{"dataset": "strings of digits, spoken by a formant synthesiser in many voices", "encoder_mlp_ratio": 4, "encoder_qk_norm": false, "decoder_bias": "all", "epochs": 41.3, "final_lr_fraction": 0.1}
Rows from block 3 of the audio encoder of a small encoder-decoder audio transcriber, named by matrix and row number. Rows with one number belong to one neuron. Each number is 128 + 24 x the weight over its row's rms, rounded and kept within 0 to 255. All counts start at 0. Numbers have three digits each.
After each neuron's rows are labels from the 100 clips, of 14848, where the neuron reaches its highest value: "loudest band" is the band of the loudest frequency at the time of the peak. Only what is clearly more common there than usual is listed. The data: strings of digits, spoken by a formant synthesiser in many voices. In brackets: how many of the 100, against the usual share in percent.
# fc1: MLP up (encoder.blocks.3.mlp.fc1.weight, 768x192), inputs 0-63
# fc2: MLP down (encoder.blocks.3.mlp.fc2.weight, 192x768, transposed), outputs 0-63

fc1.421:090093093123089151120091151122166126130132137113177137092093101136138152114132120094186115119121116150121138142134120114125144114122125132089124133113102099148092123093176150157136133112168156
fc2.421:151113108109136123115147108083140146109136121113113139168120108153145106120113121157085127147120128132154113097117096143125097130163162093125116142111159127118097140127148176144092148115095114
loudest band: 2000 to 4000 Hz (45 vs 2.1)

fc1.237:155142123145149094113108116174134090107089136115112083134125179161152094114090124173089142111120126135135162148158105111166111132116134117147114095101088129131125105133171111142152158108123136
fc2.237:127176148107130144150143101136126124143074167158128082131138153106088112107137141104138129181135145135111166120131123103114152093134150067157102140166122121101109113095147093120120127166135090
loudest band: 4000 to 8000 Hz (94 vs 15.3)

fc1.240:159160114130139107093078161138141142101156120130131159090133120167144133175152121163102132126122146123147090082136162139085082154108149112120116114094132105098128122103117141099099122150141171
fc2.240:130121169130162129158148114102112159119132105124105122170179120140138117133080121070140121123161109144112114112159147107116134096143120164081128076175127129112118157123140091160073158124168119
loudest band: 250 to 500 Hz (42 vs 19.1)

fc1.446:119101105164084134122135103151177121127118147115155108147136092136127138123096155079107100151163153139122140114088124098129142115154150125114175132144152126107101144137146149128143138099121151
fc2.446:172151136150137127124142145127142122152132120122157120124088150119140108081167156140131128098126155143114101132114131155113119107127111125114151123124116141135136104093115121118111137113085114
loudest band: 4000 to 8000 Hz (63 vs 15.3)

fc1.74:132132123162106104139135103136146128109105151137124134142110157143122150110166141144109124159135166131136138107155181092122128144074112078153102149104096135076109113132133129139154131141166160
fc2.74:126117135078114121078149178125166177124132130100139134113114123108120134134116135142103145106153160149153086127155086102120128139137156123154134160081123109138122140169168104135139160091147130
loudest band: 250 to 500 Hz (55 vs 19.1)

fc1.150:135149147133095143136144147150130127101095088137131127179135109136124114124142131104133162147134128194133131185076112100154111128089144126120115134179113052161147106096090118181110150097126144
fc2.150:133113129116135120149166109143116127118093167117131111113128133095067126152098156148137090127134138105132067165139130110196160159149140190130113146173099105086158123143124139161142128080137118
loudest band: 250 to 500 Hz (45 vs 19.1)

fc1.327:117102120106154135104106105094152142147146141116136107129113147114111126138119098139106114108155089152129104155113117107127124131099105121143125148136140129141124127204104136186153093115139142
fc2.327:147137105157104146139105101131128106127150101131147131083161091136170151153149197096136130160135149135120130129102118153168189118148128096095140122121131135109110131131144113096098126141119135
loudest band: 4000 to 8000 Hz (48 vs 15.3)

fc1.29:124174169117136131153093151198090120128159119115135129169123130197134118105119142131130116099126105117137108071133126121107169105091128078091118158100132087125151096140143103126113108161157132
fc2.29:172105137129127117118113179074125128090101132114103123100142138084108107152094135109145116151116152153139123115120128116128128124110128134172121086134142128121121170146127156114142155088136135
loudest band: 250 to 500 Hz (40 vs 19.1)

fc1.206:108120086112147119133122140118162085104131123116129101170136116113114114126093106105113106137143136105117115148162157123130176126111148118148099124090088182086107073113115147154173153073111130
fc2.206:111140202129048143124137115114132161163140128130104144133099134138123153127126147113141122116158148119095139106148127072112146120111120124111113161120143121136124166145144094143117131141172121
loudest band: 250 to 500 Hz (60 vs 19.1)

fc1.563:156146114138115104174092111113154125141147111089107151123146109136162113089122140082117128170123132111124108062123106149170144128114112144136168087093151138134150141134138129110137137159112090
fc2.563:093100153132149115057138140136072120130104120174158090100110173115103145154136119187161099122110139144151157172118145129107124154131183117102109148156131101147125115090124137144124146110122140
loudest band: 1000 to 2000 Hz (30 vs 2.6)

fc1.223:125137144156118111133138117094126111114165156123158145119107106127176170148108109069140106157146137086121130149094118098151120110108145143132105130148111088126106051125132141114114115098119152
fc2.223:103111059160154183144155177145126106114113166118113106133158165139099144083121135152153111147126148107137077121180099121155137131123141111125116110155114133117159129092130110130092110131161096
loudest band: 250 to 500 Hz (62 vs 19.1)

fc1.259:148125106178142152125107087140150140113116144098112145118101115141129108126105156201134138111091128159120131140091102113084128133131130138148123146097126147143131115103155139125146137117114130
fc2.259:147127109095132115152133154118088107146137143075154138132137140104107136175148110108144113129161177165151102149134116121135123134109101119122094136154127103130117125137169119118116122154119136
loudest band: 250 to 500 Hz (45 vs 19.1)

fc1.676:144107118093109128108148121128174111116137151093079131118156150171094109112101154164126149153097102118092143116129157117187120147149197156120132168100135141089072135116118114098100136120074066
fc2.676:117110111149152118151122123122092094122101129153150139114080144140095161130148104136121173090113144126184170126083113179117153105146154128129097078133084111129135134137146140149196111118169138
loudest band: 4000 to 8000 Hz (47 vs 15.3)

fc1.198:112112142105113148110176142112146154107167107141144172089127137162164094118169086108169134097163113079140134128169168162139151120132147131106102186119139097115144125152083101117070148133111116
fc2.198:126148141111179086109088128145131126144116149154147091121121149099124207142104152117104153142091129158110130144105086108134142125159119120135145064124105107143140099101102146109172118129137153
loudest band: 250 to 500 Hz (48 vs 19.1)

fc1.641:138165128102098146107149148110130118111101179127106133138166163154084172136081093142130132139099141162104108125088163129109134112129139098099060114180105116151108168144155137148134115103106097
fc2.641:181143168132133082124130100105150100124140153074162115181145129119139132176116164086118165111105168104098116133153097145121122146151116159154142178103140146098137115128149124128179137121150177
loudest band: 500 to 1000 Hz (55 vs 13.9); 1000 to 2000 Hz (28 vs 2.6)

fc1.49:114139145164130206148180137125128132122115119094117137168158153080096113078121157120129113133160127135107103115121118137136095088163152137078154124093131133138095098112126118110142127114113171
fc2.49:127129144112124127087111092136140136128120156133106096109074135106187149187125127148116173131101135187146118138113129096121159146118148133125090093130122156116141136125115117143136113125141109
loudest band: 250 to 500 Hz (76 vs 19.1)

fc1.705:116128142118096091134135092188131108117143141089085115164143101132112154110171139170101133186123168138154118076095110100093169162134120138106137080111120105109159126170139121099075131144130186
fc2.705:141133075128087151112144095131137122160111063057140133143133112156132074131164121150155110110132125177110152172110177121097111111137140127146143154162112165142209114115118118121101090129081118
loudest band: 2000 to 4000 Hz (93 vs 2.1)

fc1.654:104126144104108124095102143164134163097140109101144116126173130108137127150106145100123164083168123095159123122152090115126151110150167113133135124076129149091144104158133152149106164172110128
fc2.654:126144063132126138107105120135108113134112119098145121130164054097091129163108135175128133109157140069113121168123158128103151101138114116140126117142183115107116164164116114134113118154146142
loudest band: 1000 to 2000 Hz (30 vs 2.6)

fc1.495:095150111143142092143159122116078111112127114113104110165117124118109129102159120088125139147124164055158133113144153114112113141111120100140154108109136135148119105108154138199131102114101137
fc2.495:151102118109147126115130127084170179088107129150183153144138138149121144143127133184156118111119141122114118145132114123094119128093111129134130136131129113124144152109111143101145117147132109
loudest band: 500 to 1000 Hz (73 vs 13.9)

fc1.341:153144153094143108089122124134109108155135139113155137121127141125126125137128151119172133116157142129149143137089125163121085122107117135099137122106077129143098102127150112114125146053072134
fc2.341:133092145117157139118160111089127120086139144146127156169111116126164088100101096102077134141160115152158107128143132112129162130137141090128127145097158104163140132147146128121117120152145127
loudest band: 250 to 500 Hz (63 vs 19.1)

fc1.69:105099121112116109119110122123125133172173110103129152118102068142097134135141173151150164168131131086106167161094148150112132122095163136147125141118122121106144115115145113137161123104129122
fc2.69:145113128143119154130108129201113099134125108112137140150147169122123138183121132119140081119176083155154106149139140130118080128169122136124160087127138107181136103144176149080125158149109167
loudest band: 2000 to 4000 Hz (50 vs 2.1)

fc1.50:121159112159093149094098089160166111137125107102108110148137150125089165083158126145152143149079118145101095130104161131155138135120128100150125119124134135102134150129121144135108132131107143
fc2.50:110079119157178103161135123165127119176139123077145120115114129137159116181102139139141138139168087158103131164133147109134151103129142144075144105115130112133124141146119115110106130146107143
loudest band: 2000 to 4000 Hz (63 vs 2.1)

fc1.57:108091145076103129097083110152120126143122135091143097138108132126148149118108120133161118119101140089131134138145117150139157095145178134140162085106140212175132103124114130110125120124102156
fc2.57:148137118111138114149150131122151099164119174108144151183154118132105138134144154140115110134091141173084142111136164143130083136158159087112146139119097151064128106140175148130168142122184096
loudest band: 2000 to 4000 Hz (48 vs 2.1)

fc1.722:075153117096113153146108145156128133128128077153132083137113137110153127096123125082089144144122082120170153124137155130160103138129131136119084122140117126118163146105135122109115100153137088
fc2.722:104142152150156149102162128146143097125126183097121141136077136133123100159124103159165143180160137142122094099121108132102160117125139131149148160103100122144083112131136127159124110130083137
loudest band: 4000 to 8000 Hz (57 vs 15.3)

fc1.509:164126127089132101110139141166151179104109124160091138173135135132173100108112158119148140149141114115129106128116133139118126137158144135106144112115068140100121128118154104148130112138162128
fc2.509:136137102099174150180116120112075144126108165106133096104108162108095134166124106170090106155161112155172120120102135136126141145120119129147139132110142122146147109096151075120136092153081081
loudest band: 4000 to 8000 Hz (76 vs 15.3)

fc1.581:131115116118096096142100130114150086119157138102152151128096191124125127111084144101171160157138106138117108089125144103157103107099157115135113140109121101132136146113133135154115116127130163
fc2.581:178097122097173120079098111139149109119099122108091114122098130123204121098148095143153129101159138122121067096142138133117118155145122150146152128182141174151078108156121148113129097144137138
loudest band: 500 to 1000 Hz (97 vs 13.9)

fc1.713:086120142125129091146124137100141119178179150109126117141098186119132120112139130133139146084129108127142173167139124127126120103138111097119116110098117119117123094160123174059144161114134137
fc2.713:146112149105110154133113108105158115149131095113120120167142119171118140125121185157173128151126159143168097070100123124162135146148118119083142120156118148157129157091134110136134107145126110
loudest band: 2000 to 4000 Hz (88 vs 2.1)